{
  "encoder_arch": "vit",
  "model": "masked image model",
  "dataset": "simulated fluorescence microscopy of cells",
  "train_examples": 195000,
  "image_size": 64,
  "crop_scale_min": 0.8,
  "horizontal_flip": true,
  "method": "mae",
  "mask_ratio": 0.75,
  "loss": "mse",
  "encoder_norm": "layernorm",
  "encoder_norm_position": "res_post",
  "encoder_activation": "gelu",
  "encoder_head_dim": 32,
  "encoder_fused_qkv": true,
  "encoder_bias": "all",
  "encoder_qk_norm": false,
  "encoder_parallel_block": false,
  "encoder_moe": "top_k",
  "encoder_num_experts": 16,
  "encoder_moe_every": 1,
  "encoder_expert_mlp_ratio": 0.5,
  "encoder_experts_per_token": 2,
  "encoder_shared_expert": false,
  "encoder_patch_size": [4, 4],
  "encoder_layers": 8,
  "encoder_width": 192,
  "encoder_positions": "rope",
  "decoder_width": 192,
  "norm_pix_loss": false,
  "decoder_layers": 2,
  "optimizer": "soap",
  "beta2": 0.95,
  "lr": 0.0018,
  "beta1": 0.95,
  "shampoo_beta": 0.95,
  "eps": 1e-08,
  "precondition_frequency": 20,
  "max_precond_dim": 1024,
  "one_sided": false,
  "adamw_lr_other_params": 0.0018,
  "grad_clip": 1.0,
  "steps": 9700,
  "batch_size": 256,
  "epochs": 12.7,
  "lr_schedule": "step",
  "warmup_steps": 480,
  "weight_decay": 0.2,
  "adamw_weight_decay_other_params": 0
}
Rows from block 3 of the encoder, named by matrix and row number. Rows with one number belong to one attention dimension. Each number is 500 + 40 x the weight over its row's rms, rounded and kept within 0 to 999. All counts start at 0. Numbers have three digits each. After the name is the row's rms in percent of the matrix's.
# v: attention query, key and value (stacked) (encoder.blocks.3.attn.qkv.weight, 576x192, the v third), inputs 64-127
# proj: attention output (encoder.blocks.3.attn.proj.weight, 192x192, transposed), outputs 64-127
v.89 099:498524533450524498483513476551567529466475461576560485553455580441529501549471482479559461533398533512511505507562496530502485589590460553548485418511492532505485431530486520484557461510429534
proj.89 092:578548506493484523464454458472446478463531537596497505503445477490524467554508511490480593488508499585473523438442594481485469439460543446471492522537461550519447546546628468522515532519453493
v.90 078:443477469573528461471463516479519488545507561502479516443598458553511483492476502549490570520483514509481575521471442559570499557481579471464473510503525448507548457527538450487476561508523428
proj.90 073:562515478569535520588525551451527529488524514499449520534483492529586536452507441452480523506551512489524533562469485540469451422538437523526513493517491510532515494453444464521479481552512584
v.91 099:468455582494482512567458562522598496538466518477510486536480552554518472483469532511482517509485492501527546459427586498469527501515549529570538485548499502463475538556489495563495461498458427
proj.91 091:462513466484495539415429455505543499466460506518465458522384534432525524449487485424446548551498439495525442465544478495578512513417501430523511513498431480454535473509489530491513464474541507
v.92 087:533503449511484562522485560518498526470515493469510566542566519550526498535543505520512495563456522494486505492534504556569548542461512466455475498487521475561542506475480454451439502515455518
proj.92 085:481522461461469499538486515524441481586558513479508387477524459462507569494524501583555436469529509511458519574421446501483509532563551537493464426522552492450519457510527530512528502466474485
v.93 090:499537518493417518498454545514516539548516487496422571455537527469498541463511559517582508491524560490467489478460553487447465525491445453560527505544508520475459558483497486440515525458505456
proj.93 082:468558443540476485480519515492548502480560417468530486538446526441417548505559492487452503533482505475464460572476495405470503497549507538507475528428549491455576409553512509481494472481500526
v.94 084:488488461568460557542537439484437485508517467453462578469556443519457474478561517532525478513541442461489468579530364489485474557489529495465486588570468497542470546454519513505529521496462567
proj.94 083:425530515485485476418487513549489512523463506459469544489623528485490524540552494506541510421482563508470549500417497511485539518551449526444460497504478525534582436493508457484448510441533478
v.95 095:455508502438429551428503498530516566568449449498497489536448509507573464473561456562514534528470521561480589455493513499462564484544490563519486444551549564549467505553510469539556542436465416
proj.95 092:507514546564545550504505459532559505520487545491466448561435485510507473514556510513432481550571510526544523518409520468456521500550499545503552560508430529390519509505533466510522422479535542
v.96 106:492462467502435566439555531544513520461479490444556506558540425546421534529519520484528500488499471497549528537493555500514479498524506572476523500547555511474497564490478567480468454431516504
proj.96 104:534488511491506476524492530528556538503497550431509458490517528537563457479438560446537493428521493498438531406577546522542407527505415492492545546553425542449549514497551464426453527565490495
v.97 111:453464561493533563558449601521498561484541518561474488528471500470499469461476440471529560436527557456422519473505519496502559460565528540526455478469538481522564489474456566444588479508423482
proj.97 108:539583472570456431447492540500458449564498529504470404484450522513537468534579557477472378505457434534526534513494553530491507534527466449508520400499478474552403549476432501541545486525529513
v.98 099:456525513486546511504473532584529575498407501517492549489548491534517491481541527412457542492532520500521499502393474467505497461503537506493470471472518486504563566477458528534457408494507508
proj.98 104:542495406523447546436471528467495510503505517519504496479557509481544503500498513490567478452551419507503471473513582546565555490465545532506547495498517513447413500616443462486521570481510459
v.99 109:500452459567432530455458503496489416425508478445511480486538494577534532557489526482543488451511496436516499447597468469486556508496527532538429459546579520500457480493549512496418489415460400
proj.99 106:521472572471481470491560454506464486501468527591547486463500513461433523420504468458520496493493519493481527548421552472534494538431551561535529543474438541468531504474509451494464481514588498
v.100 108:532544512486450480528485512472525504535543535504497544442517462539404478405493474519497457501542582465578579503458438518508515553538496495520544509522495476534506581546512545498519544557523529
proj.100 115:543585459447516559455457507610480450438487441477463587480509586443609495485484532416526551484502479521460448477542516524504501503418550490483558401554531508464521465475475520526495485506531443
v.101 096:544490423541526576474461501468547442469522484518530429507450496568493499496493483487523537516500554461448528471484436516474543565414495545554464469493524606467506492516506529568526543538495499
proj.101 103:490544557486497444525458517468468540455476435438472513500447504500418538505415473486473517536529494571467443487548484512462532492541483557530514488505472442551467527521502360503537489462495485
v.102 094:491489506520470569555441501458596460459577460588527512559537455445465477539407492543495513438578527524524519466536464475435472473570465511487531472472525502488526515459543488493505504499490511
proj.102 096:493500444515539446495554525519475492544477486393478492474472545467533469574504452510555510507434517490436523489546470510497536541450542506477461518520563518476457462462427494511479451470556479
v.103 098:460583492419532456448527416618483476474498557516507500455488497517448473523517545479499467401498497415471452495491507535457535509474597495513480467558547421445553540459498529467486495380522464
proj.103 110:582508452486452531463490526396545575486519525525508502547524535468486539469518554425507506478456489519511504483497528509541490487553500499506523578471513569555520480554509489442522476487462478
v.104 099:474502460532543465493459485428454454495469515483517489540491489491520463525449486531474564453485497598549448513505452501563509552499532445518491490519469539497469510512506503546478513490481478
proj.104 106:442523565475492543503496547505485484520514466562516454459450425504520562546435491402541532492561487504533455603515487550424507506497474516470479456422582465534491524463528506462516519518500543
v.105 102:479566447475485495475524441548534530485442505510521550528547549517514504552579483597520501554447423417459488537464542500539483500473516536486469493550451492472552465544531556536505435521528470
proj.105 104:542441552458460525518515498474478559495501516512500432537498455478490508464487526511494498463553582498501507460541474456485472501512541477448501531496516539526489502514483437521575529497480528
v.106 107:502553480535511535528379576455515408453480485560441451475526398483458428542484554532523479566468508523537504515507495533492524475474518451536494447466505555557427490552536502503478515478531498
proj.106 107:503484497475434491499522475468560541525501568529524507527416563475515587540504435554566464486496447580488531479525599522490472488525535550453487515501506467482522565473524461532448493499468510
v.107 101:519492478530472450546526490475531475487516447541459495465541542451461449491464482493501482450543537480524516545479538533528518525535438471449518532535532501533511507494535421500585502554429469
proj.107 105:434411559459468472544493507577508531529476524534543441464463508400536415523569486583514551545465480541525508518519462437486500551494539476498518480454491542534429568492412539474528481502505520
v.108 101:496497434499493461508511563574532507498461479556461543558449548555439489551495543440485570450488524516490526483443539394454475470450439561477560475459479503492546477512511569500548443528464454
proj.108 096:446497548494456480475472472506446529512528472473500363451521494493520472436533469547408467626553458510482474514550494557484502526508523488507482506541497553495461451490439508548503530498511444
v.109 102:499453443522484471490511544554494500485489483539500550498484458494559466504470493451435582506525576506488547431479528503491518453454495519407554525481530423444489503444437543407516534518551437
proj.109 101:496505523487495524483451555500492512530422512470486408511477452472504497486502616535500466419481470446441484560496433476567512534535476479491466493556462528543488506524462500531472491500436531
v.110 090:484533502415483462393523541504521494511533470486526542529541558501482510553551491519452489518511541542620415454497436542513484496579487494433512569458509544542489509487468499492546547483541513
proj.110 095:479489493520529448545524500504527468569521570531410464548476454533514503459445447481510456491481503481452478555458450413449464465511530416466541397500445551466566462489565527424513538518480499
v.111 103:521470447447419456475487595451516501444473507470567451498537425586501518471537436432448556537523493532550516466558422465465529569525495499516562516512558541499503478453483470536496481480455458
proj.111 102:447547540507522477479483414497541510541517493559503532518508490462498424545515576525520513478581479497453498519501452504546465543519529508534503502560560522439557526510529489482457567452496420
v.112 098:515525502504505533507498547553483524600536512594457471506471358476484385556477499494493564493434506514502511547488588503470548500454534505476490495552552514455442574532494507492505465487439462
proj.112 095:471492419505493451479424547465484478419453537501471518479493534507454519523460474483537549473466477499476616440520483533543477447504460517495514504500486527557466520548481522439512525528472479
v.113 109:459416482411500553471520505547456496529519490564498501504457482513514509440534489474492474516495489521493496495544433524496542488527571455528498540444580475477527504459444498525529509472418530
proj.113 103:524468533573519474496501488462515520430526515526430423553491528503481518593503533491517477455578502494576430531529564560529536545484483498454516431463471444498508438498512545463482493545556556
v.114 115:477495486501468458534476524538539467503465502445460552495494519551512539405538474415421483495495541486458480468493484552473532445504510516488460500522547485565515534497424501460450489524449500
proj.114 119:518435560512507541481513562494483480485500446490505437526535503532520484514472518550533485503529477516491500548521523433551533538540451465494523488489472494429423519485487477555489524515514498
v.115 107:494494484543412538452471489492509469444477472501585431498522529548518488532566490510540560448497522528470458480492508468510530525482441513524451496502526521483533449470481471490487471522539571
proj.115 108:488468566496546473497497492499493482598456477497548426504406450469539524527532570503529438486526510524450561479457498456493492486533535572518498472499467466494503581467441535551546528448460517
v.116 114:445513449504469500501535499472467490506474541482503525458528490534511523444534491479488511466513504474526559487504509519460469477433512502555465484578483441470466483475512482420499424491380521
proj.116 116:546512508475531548488508518506506502489499481541513477494523526485498475461570486425442526537495455469456495495526512555580508504487576498533517515449514551540519537517458585496491484457536513
v.117 101:526509531428506475458529508536507519515466524509509539481501517483546523560497523583535490489465540428554514579503612490545496527473494496578462510515510437548545520557493506508453468440519487
proj.117 109:538581451442524574531498553460542532491555575520477531570513481486449542430477479452492441498447520472450470440493427465456496479533448447438577556512503565506462465497590445464476560536460549
v.118 106:497476495462487547475541470431499546496543496540557437533565466548511522468459492466547505512511562499498474545559421518453522517413522462484513502596527537430472513509566525474516470495524551
proj.118 112:540529436564475446525491406546551526530504540444489549417425490454411485542506498477453602472529486532507490442458487539495496501524446547530493445466547525505552483521506537498550535506433529
v.119 097:509459477535530495527536577529477491480424491498504502521504461555453499565504508492495542478521527502434516535477547490483498418494490491513458526501471513437506468502474498534543478522579524
proj.119 093:483514520474515561501435473458506542525486508489510478458455527526484514462514490540477464538446519538488453443530443486535547509615476557450537564546463492508499504531498505543503536486441495
v.120 092:470499400473551487585534486481504481524475521453495507439500522474507571455540547521459487534539431430506535499494547525394507481509558484488510495452466502544579478566471502506453447444492547
proj.120 099:536506575533509531438448492507536499522483476503529528543553462466471497500552540515526441430448604464491460473489477474542425521537449459475537595485483440459496549472483455498525483466478516
v.121 091:562474538484572529517431420475453473526497572462507476429453541520520411481488487509487476488469494457481453539472548465622544550540517555536450523465508527525416459514520522502520514450528511
proj.121 098:520530479499470538509529477507502466465514459541504552529511456461518552497544513468511500496507507472519544561512465436434455420495552500543518505520466495466568493493503423535478429466504535
v.122 096:437491504469459533503595476474549518524483522473478492475549558513498572497473471526498454503536527496503535512540508523440513465501577465510466535605627490473510505550492562453507522456489517
proj.122 095:577467475539509489624452542574497485514489483457516531536512474521508461512517539489526509534426450478466505483499511485531509557399407557530503506467449570464479533454467472509416489505510465
v.123 105:590503472485443494421539445438527514490509413415547509444505571570519509522516500522543492508497519532498540525420491531483578512489523438490526545568487490493575475547486461517479518530521483
proj.123 099:472532505507483513580501452473538462469489508469534577589506481466474525480501521508485549497507527446473509487507458414502427516533437530511525487523528462494473508534524520481490497573492584
v.124 105:520517478498491531565487490519547507548497517536513549551520494480584520474436538523495491520482496560489493546497565533478466445452534523515486457468545439523518482527496461481462448447502449
proj.124 103:546495529492470525506518518467504456527527487554454512453517466468461538511581444541529465496455518498550502505487520494530522554473484456442543545446489574509468510546467562485525563519468510
v.125 106:506491477551492562380473509439494499559561464527498434413521437511487522448564453464492543541479493484522548616519383511526463500524558498495501517505562466415561486522538500524551535484453501
proj.125 111:504506463466409447535454448471531527451481567538479554525493496563474483491473533533440551451486517476448457487449537435510474513444496538547466477488509477549531549459437476485453524530481549
v.126 106:466525601555530554554475498454501377402445507501572512483496469451535454552443485521487495444508498478481498515519446523471521567460527544503432460482483472509456485488538449513461515442536469
proj.126 099:491468495507558477495510520542507573535478499499444502441493500506492560494572449483557473572470479563541496530482481504527500497453499478474470492540536465476551497521484526519452528470438591
v.127 105:463444412550497493515498469508400485427497488557488462454462483502444458555571566460504536501447448462512499544538525490525453511532499471470539488510463489478487458476475531427517443523498514
proj.127 112:499503477468523483501509472495587529494520512453536483459539499491470547512448506536531476500476533427569604456505545528575513460405562578530431585475539525501509469512484462519527487501472414
v.128 129:466498460454521484491486482504485485503555542524503488420503473509498524530447421437411483546468484502551471492506482491434474592514528524503572535527500556481524553492536457510528484452479554
proj.128 112:534522489515522517481513500490498525527463417526487543493513497511524462468525479483537556444474508472559484514456452489474500529470492481532411524451536494520500454460510557489559521528518530
v.129 113:476470519456540506469452528543465388418534544427501468521528545554518547446526511571493471479490444529568485481501430454507513515457494512490464555547477462498505518537464445582507579505550455
proj.129 113:498481472554485493501508516508464524527456461442520541534495402479477442514493526478463562506561498485486610484483456459520460477543463534534554442538501490505555445490539466444532511519454498
v.130 125:545506457470414484527438516490491500453526512435502502494473486571544491392504472470499538487490508576567559488533531468509491537487484489480547559542522544536469521432566410466523511392449554
proj.130 116:442544501480553484488523453518601433495477509523515559428500406438487478510521486541504506541440481488501446578424415528511473556526518490525545476515543559515548480468516546470504421557478536
v.131 136:524502503572451526533495517495506480517546510484486543507522526527473550467483504483527431530548503465454551512520542480499535475465505569464408433500537429483571512460508535485481567467535491
proj.131 129:518532478477533490454536591542512501500470485524466466521480501516508467472509562495495494493517477548479549510537444503541522532540422524480512501603445536515457491503483434538545473595500452
v.132 121:521545396505481514467512434521503535495513529535526562501490576493510412514515531534525534484529465479481477497475517531528487525504481486502522439551464558543448425544468529519473442515533523
proj.132 116:509495588544539495478458525501559519507504454588498422543509464454432590528478470487525481480471511424593547534515517457498485417525558551482518612435544474493523555489483548449511498505522447
v.133 107:439536387507501536425530542458437477490511524468461474510531421508497507525475503482516499535531455444487500453538480445457565486473496472465468523512537521483516503485646510541577462456425566
proj.133 110:550530481488517505544564443573494502485530571541555454441484599520500499510589518487498533464488494532486490519429543548543444503582530507553518466495541487546527551533448489469412534592518484
v.134 103:458508476475509486501482469554460560504481533507500536518607483463501507509543517459473495490559521529517521561544566530502467478472497549479539466467516535446522473503479605452559474469480503
proj.134 101:574501495559496497476534506582507552498469562451493511489469561564454475472481488482560494437444470570438480494441541509528549502516497466516521498469519471488514547486510458516473495501539499
v.135 107:497560485487432414518482539500488486486579516494514527546479449474470508471565519566583453430478521546511463535560548520474444540515392446547467546480470461496478544451469439517486489477461473
proj.135 110:456544416551515467532540467455509446509525555561472418480435555542528453532454510485499438559511491549490562468515484546538504475553597542470543479553518567552484479490555537467513411534508508
v.136 128:489461469505523523478487473428498542557503505513481456554526468511483570459502462527528516482498464459503525503484502492424441491444512424496515500504492469540561465511565547504468556524503520
proj.136 122:535492466500438434482441494451525426509467503489477540533480525504454568551483566459486543412509513439466445489499401523525505479430550556483505461493466534483454454463498469460504536499537496
v.137 108:532499513527525494538489576482475496485466514438516515476532560521479511497572500365500573488497497515510506479504540474536523484553505558513571492452536445510526528433517528447551501429596491
proj.137 104:434519535449544527482534393551434494476587506488495518552522495467535500449490504606486450575543506506492551575487452516514467532534486436487488514483490505559483459578479532604549560564427495
v.138 117:514469486511507491497508463422499513474428502536493521502561495462549415463493464479508475405568505505585443465486401494551500457578499397519418520548536505563500475502500472555569450555482506
proj.138 112:428443563542512442491475477555500482450467478460516425474415493502481575540572467479500577563557514481492483469503547523476569529412502536488592511459525532469509521549505507496475508475482415
v.139 111:498405499399544516554508517492495513438484499443481436489440523461526568544455486489518445518509552507491594557495487476511519471533487535424595495464511460493544512531516512408515513493502499
proj.139 109:375556483550490481494505491522494478568468504494449534424562518504552470429487524486526528464417459537534508456501574523438472530498513483564545506551570507475477525522431479599525548461450519
v.140 106:506594506519522499533410445492600450481478491503492478437503539535541544469523571535530529501512463465497559486511481485514487554513523508484422446532506508553492511481485385477508503506523460
proj.140 103:572374537498423463500476624490528539442510529461530516494505548486483429508470502472427515500511488506488513552552524455459529461466459477513530544502553498484494534464477587438515517516533529
v.141 120:480489469459604597490455472509495550508521462467517455514563541469529485467538527514562509505441389447438540568483512438502469545495523505456488470515483547517518519536538530468486523483472472
proj.141 119:529503530517429502487510461446525508505547552544477492487404439512450486530561489465458473520498540456540467445502493519455481501523496514569490497488581494425525527558480532457545517532566540
v.142 096:482389525542459538468502468582426507513496432600496495525519510584507546504555524503485485511540469494496453459478494493503448492498509488457485478506514599536475537532477571560524520495612457
proj.142 104:536508497531457476493499529424499500519444492550469486541492528448478441576486472443475505528426546528536529485487498458478566529480499471523451501498514450441533484492500486484524498550541525
v.143 121:490521407453484478503494557490538472576565504533511532476464459385489505472474462545450457468467529524498470501486495480444460471505436416494457525532557545507501482473543497420505501523490540
proj.143 109:452536541537511466493487427476472484503457477492500513462451500558513411516543592443541560554498474434528485472491445500548498548497580551510555463466467453562465572540390452567469465530465503
v.144 094:583562490487510473507422464559491558494495413486514404509459524466480474484402531543471456496569457446447543527544434572474517566502517547450521474452539495519577461496457482483439410414554470
proj.144 102:465476441561509558557528516465471465561583508483471535456536475520461569525557482486480492521461489434591382501459586468505553423460434471509513481464519499425451574399465531449516561535583486
v.145 113:551534461519528555494480420563437537455506494493423438560530483407541515480573512459524491480444441541513448483519491507549570500544559573508499496511463535568472425470537523517577509519471513
proj.145 109:472488468485490516493477468464480495524525526529553456543506549557451562481502490503502545510518522426500565520463535462417437562508458446541546482491542453474499515474471523520479464497542452
v.146 112:477497514545445487426391526579544455503457469543573534490482498536520478621538463486473519558559532514576466454459459527488496487503488509513503485427468531530527495511531475567464432460495446
proj.146 103:528516533436495485510439525395507543465496448439465487528432517508625506471399537531474516480477513536470503487462526453530511513475549504459409540555509486567512500470520542496481533519491543
v.147 105:498477510513419567595544507532428495497467523438493490490497508528557455473571513451462561470462429499498452514496557517496428471490515523568503527527454445505558480482529481573505540484491527
proj.147 098:499460491496533570485567411520553465452512509537455496529531502502457552511454490500567475465452519542548553449509512502453523532463496467474506481472589528452551518438504534456503408453440552
v.148 124:484488476531447562498519456450515502510457507533507492526473444560493500567484467590536490510496537546533509469518518468533524570535492477574498526533486487524513460475437461556488466507451552
proj.148 124:490519469508524477544489565589553520470528578426507525490509489475575480489513503498491525502507544545486545462496515540466421384509469460482511509448538525554575482534570424438470488524525470
v.149 106:449519502468476438542470561499537445510535477525482531524528533473406481476517464551483517481455518477534516457499565529500522512495494541496455560534516477525563512440507492566578469530516487
proj.149 106:562494517507517509452486527522464490439492531518517500485498509556572509545489537438470491584588511591483506502550474459545509482526448366521566475456443472536469509487512487424421583489508495
v.150 103:488488489476490474533512495445505601443507507493532547481508432499477426479504499453525477465451569481454488477504519467544493507538484459525526504414501549502492494462510504475524598511470493
proj.150 109:560502523537492468446492502515515505562482511536523447540546574491492553521520488465541519457497489517574580498504502635473529531525478510530531549470548520523481471522437510526522393539540560
v.151 124:506477515498479480542529483481516507494542513476498428493459509531489446478495482415523525489576485512535545478473484550467480439496531561455525553492553465493499461491523457531473538520427567
proj.151 122:477518484487530532488455474476494543495407512506504536451524527484531566511585552519485613453480550524460541548515530536542537508502449530571447531480508485487487498519513558447514513484457531
v.152 107:504463463487525543469452521552394495447519495541469466471477522509536521509437469528484527551490508508467469463501525495555468543488445474501485454388430444548498479469496436570482531451490506
proj.152 107:435483568515517459500592455414552494534500498559417544497504464495540540545497465498477489493460560569600504544518473470402528472493473499509526520555493450484572389483502493495531502485459506
v.153 121:476488423532525471422544446519468531512416495510566577519560486471488549483527566539530532490464484505561486497522509521533467568555476514559457541487488569502472488495433550494517460527560457
proj.153 108:558549568508497449524448507523502471511526518461473479533471537509497485539495445510433476530552434447459506492468507515546491458463467472499583550450494472505556471491475465506550535492497535
v.154 119:525508494455531585471555477486478521530542517538558525507463460481515434368451514522519541509501503491594492531452489463525538523468467467449527503527546565533522468490565545466474490550524519
proj.154 118:419481489587474408513430481451562520475439518504475521517471420508449539599540498451502545503519459530517501505455379528470504521504522591548512512431507495491515491561472473472486510513485459
v.155 097:529504477478517498528531533461492451528501519498556613499539512498440469463476487418500493452534494434553522540442517424497443535491450412484441524486505541557506554493502492433494528513455544
proj.155 102:529524515493442473495475476519501447450502431515476477520477507498472449537515509487496488513464473474499492558571422549478504516466541557511508466486500473468459470473506544547520451518514454
v.156 126:512541488475585512496507538541451553466503442434463435503409494521496469534459468479510487509452511566591469514466536498424444517497454530498517512526538422448464500485478404453593561440545464
proj.156 126:451470496476512504578510503517552468527478557587479503516474498487495539440519556548510517545471521527515473529547492590507534583497523400516543477471520531512514483559526561478480479480564511
v.157 114:534511438477529492433437464575474527452509494480484476475488540551489491557569525524508404498495508461525548505518512551501489572558484573491449497516529498513482534509458448528482496526560488
proj.157 115:549532527486504519546512517468476514519510463521523477521541426464453524435417528471450591527446497453521499458564456500524483552486403474534537565504499542475560521443483520423607521523530534
v.158 117:510560527524479493445438414524525442475481498547545513573557530535546478477540450538521567494447549531497482514483472467507472480466547535540458457496471509484488477540475526479558490558487445
proj.158 109:560400512506484514519477542499514505568543518452531468476441528447484536516462559484478482426598448431466523528505544520467512465488483492463476547514540471506475502511535507523526559488526527
v.159 116:512500492503464464529413467569520501494510501506482487541545535480541460457514511454479489476563506452428466493503539455492438491458467464577480481496404482572566531496434506498517495408604550
proj.159 115:479445552453501480486540464476437502542467436493465417479425487459509481603530518499534445492455507520537483504500509517519574502483465493473502551516511484508469454465573509559550436520524487
v.160 082:559531498521537545496479480519493434537424526531540489469500524474534437514490536553569457440509434534501485577470465484539523498505535564526481530473470455488549461465546528495505489478521542
proj.160 087:445451498532447460526512476519459462458524471536447433542474489486413542451532507513404458538477503478441437450538495430440513464478598506426552414548525551579453500479404527472500399476506512
v.161 085:442494486499466556446480510520486437462516558410438512509417541503432474489422466467517476550416460553555513460468520525507499505499456564451447535517522473452513546472555438542547497519533532
proj.161 090:462503538474500561542501481507534535506491491538522512458571378527624465491525460503445509530473505475504457437517525532537496569543455520515514521477564506473459477551444508448488540467498528
v.162 080:500526488528461526532479442520449460587499461559460452529464550489523485523439543556536444502505498441502477453502513532476486517504498510448459450538540543460559471476505519452538538468565486
proj.162 089:500416528510550498550464584533511493550509517528497488490584558491428524506482540441453517506491436588497477489430535519467535513554491517512522510500586520577486488454519471544512460473546417
v.163 086:534545495498434445528543456483586505520523536479504540518568478494475491492480449500446505490444498521517444460500492498551419527461472484506483490479505587557507494549511467528526481543514542
proj.163 090:523444533457513512432488568553428533555471470557481492539514539486564562538522536441524495529478530493509501497489493498535512529501587508510555456501480528463531552461468494535452517466568542
v.164 092:491459450564496427512573527565524440498503536491526483531527433517525473495478549538527452496532525489543465565541477506524404511477526452492500518453439516451503448530476525478487548579511544
proj.164 101:508488522456399518377393506628527489527477532446523524509484496513476516450539458459567500475450523423552465486445469527529534484540437551510506454534486490527464487505526497485506432470551451
v.165 093:488480453476425539458545490442513535472635489415493436477541488554531429517531574394540542507457531511490535486548526565406514497503534489508474509508480500492607510454481508516490455547509439
proj.165 098:551455478514483449474550485494503402481501544506436481472521446488430570477486465531518418494519499449488515486424463555553504534474552472527514468436547509482577495449470457516447536488561501
v.166 076:481532510483462520484540533535466459448486551472527565451521543490512414509554481471488497523492490473464580443483571542441467498478501453520519528496496461495458447471490484450442469440444500
proj.166 084:482457442483521531476513531554462506541520521594462532462476502474505564450531506447511506479506553556505505462489570431493573474520444490442553490442540524519492526528429584569561558516493468
v.167 080:504497594482449512474541413451497531499449528427465496463486543486502541532552521522546585441460490446534431483501476439361570468507467462514507517525498493531496551561464506521486490486499528
proj.167 090:514530462514500493544493478520500494469484540549489596481491478525480522459485556502482553428562564475498544510522469567535398486501532532513451488423492428473522462513447505489479500605488500
v.168 088:453455525531475504482476518415431438558567492535535426521565486514461544488478447488537553404478530540548516515465487481454527555528491450538480497460481511527513539494517469519541527462486507
proj.168 095:532515499452571547488488517529503492461459508506479583479507504459493506461482450558543518539472482558548511482548486445478466472427505532424521503456467552485461507511483438439409457507479587
v.169 091:600567424552527438497500517481532492474517527463438470440458503500527488495449530523526455541524483445463525599410509486495488502440550557429569500470433562488448505523574436462494533551504537
proj.169 095:474444457452454519558452477458493538460532485495495565576492508544520479498517485449466541479487500472486492491519530485499587524477452418574466486493571398517538451466504630512456474503535487
v.170 091:555533512510493499491524495505569445458492486451522518546423527487448489492465459454495537447461488479469489536497508531474460429487510453500529532489597488550497473556474559517475527462584435
proj.170 088:499560425503401533554480504520515492483449511467480404544447502479520587465484486451517564549527538566481504454504497501486515477589498490519490517474510440411518498481538514534527526516519545
v.171 098:533414462449450510468529468488478473512464570541531451450564519550467559529552480445519451527538428508535503538479505455495488497577469475487506569537530512467533469488491530440428475542517524
proj.171 106:500501506479525518508504533561415464489514436469544570483538473539511529525526508446487511555477484539486527522524459493512504469472642470498484437417516538480461547494543555578486573484467512
v.172 090:540554488519491473505601424580558444457507464518365483523465484474519457501551522468517476460508468435460509535477475487428509441479465498558434477488418425471475458529538501450527578492537502
proj.172 089:531499481475457511488490516471541507523497548474538592495485517539483555497441540522493550552495444483442542462479556539475517534546434472554536474554518517462628477557439485489522515490414449
v.173 085:522468458472510516491463512461460502502456511507499452481559451531445505585525463557537448556491542522574548541521555468525452465542507552506429555482472486483489518475567447513518490504521509
proj.173 101:575540533471507527484552480503512520505533473508452509532505517472561410512545474483483479483491506484420494488454467475503455509464527494465485503448528517515460503518520435484526513459500455
v.174 083:435483489456484519482470494500446527484496487539532459489622541478422531431464543484453505466479473477463544457443494532459477503500572534530411501443480501446495549507442499478529435570475525
proj.174 086:505507503510560500500610426474475487574494508537557529456473538543501503495560498482465483536568584478519466529508438511473517496529514514478536460481488527470509554494489560478515447518488472
v.175 087:557531548519489465470510491517501539543428444456513503541507432588525555444569509462413511537572465462425457522542490483466478547475585494507505469548541481543498485489471445568487489505510433
proj.175 090:488532543439531529502505443451500484456560569457483501515471485455522481534542513488473476507542531423449516553520521553509514501508489471537494488469481522453470598496570471522498522459525502
v.176 079:463463483458473457452465547477505464558506549466529503459512507427569464510448450474528494499488512491526501540481483447524404520562536560474439483490476513501560498516482460560497471495514524
proj.176 090:506482487486530512459475469553502462517507445464514482518565470475531540546606503513583449524501535550583444495547478509528536538461532481482545533562472531475463490478607455494485506503423529
v.177 081:495523476465571477502489467569466532383509498484510461521502511439461428519494572400432493512492443523432518453518560552518516512477477497492506528567482435471550482456530517519524513495533421
proj.177 085:469461541483464457486553536486431491470514554488431458504418448518515523458519518531436441525543466487522510487505544524544539503584448505505597502411522476435526531528429563413524514570577443
v.178 094:456465486468499430526485527484509494566482507490407475511483523457472507566540543515538517527518474563473524514481490458461505563466503538580451528488484415526494479474555486530515497544470450
proj.178 103:469509526522503521467518471474502431586532536539608518487587452461533521453519456468559484480506501453529480537505555521495513503484492543485551512519537544465459443591534449594525460494453525
v.179 089:506458512542525531508486458496449518506455526504524501406521540526543478448459459495476499470527444510495529507455469526576448506497526471536454447503512514451505566535466461458462452565457515
proj.179 088:511475526452523532489423495501493519513494455570509565504521513573454448486520513547489500570559549478569443533507451446522542456461526482479519444504486531521460554581481531469523515507386527
v.180 076:502483475438438436486516454520503505538499482479455430522554498532495536476543540510486515501433461551477501552404505520436511456526509515509509443463482521493510499477547486474488554559477445
proj.180 088:540474500524502575488565518484514429514465525465585574481522469501460545467431490466525511484521497510451498502456480523488549467498492475575500500555524527391521535472494490510472474511543546
v.181 085:503554541474470493548511438511544497508546494527576523462495426480547481550449521523539503474490507459437493494459426503495495556466498512529531467489564537479529510519555562532434564492514473
proj.181 084:535469480487514463517476509494484468508471522480502522492481492487465552521494490463481533504506523482501528543518527540470493495510499538470471533520466508477570530554503455493494459507602509
v.182 093:599466500473460463475482475489529446560515524545452441498581498515474537467487492494508442517496543469518440561462529486460516476489449561501482463526462541492569490439519541422531494542468555
proj.182 095:446478535460491510523496568419438453479547508444536506495589501517519522487462436472462522530491414574540510510421433513487491483509501417516499510449548464546454479528454484528476510503511526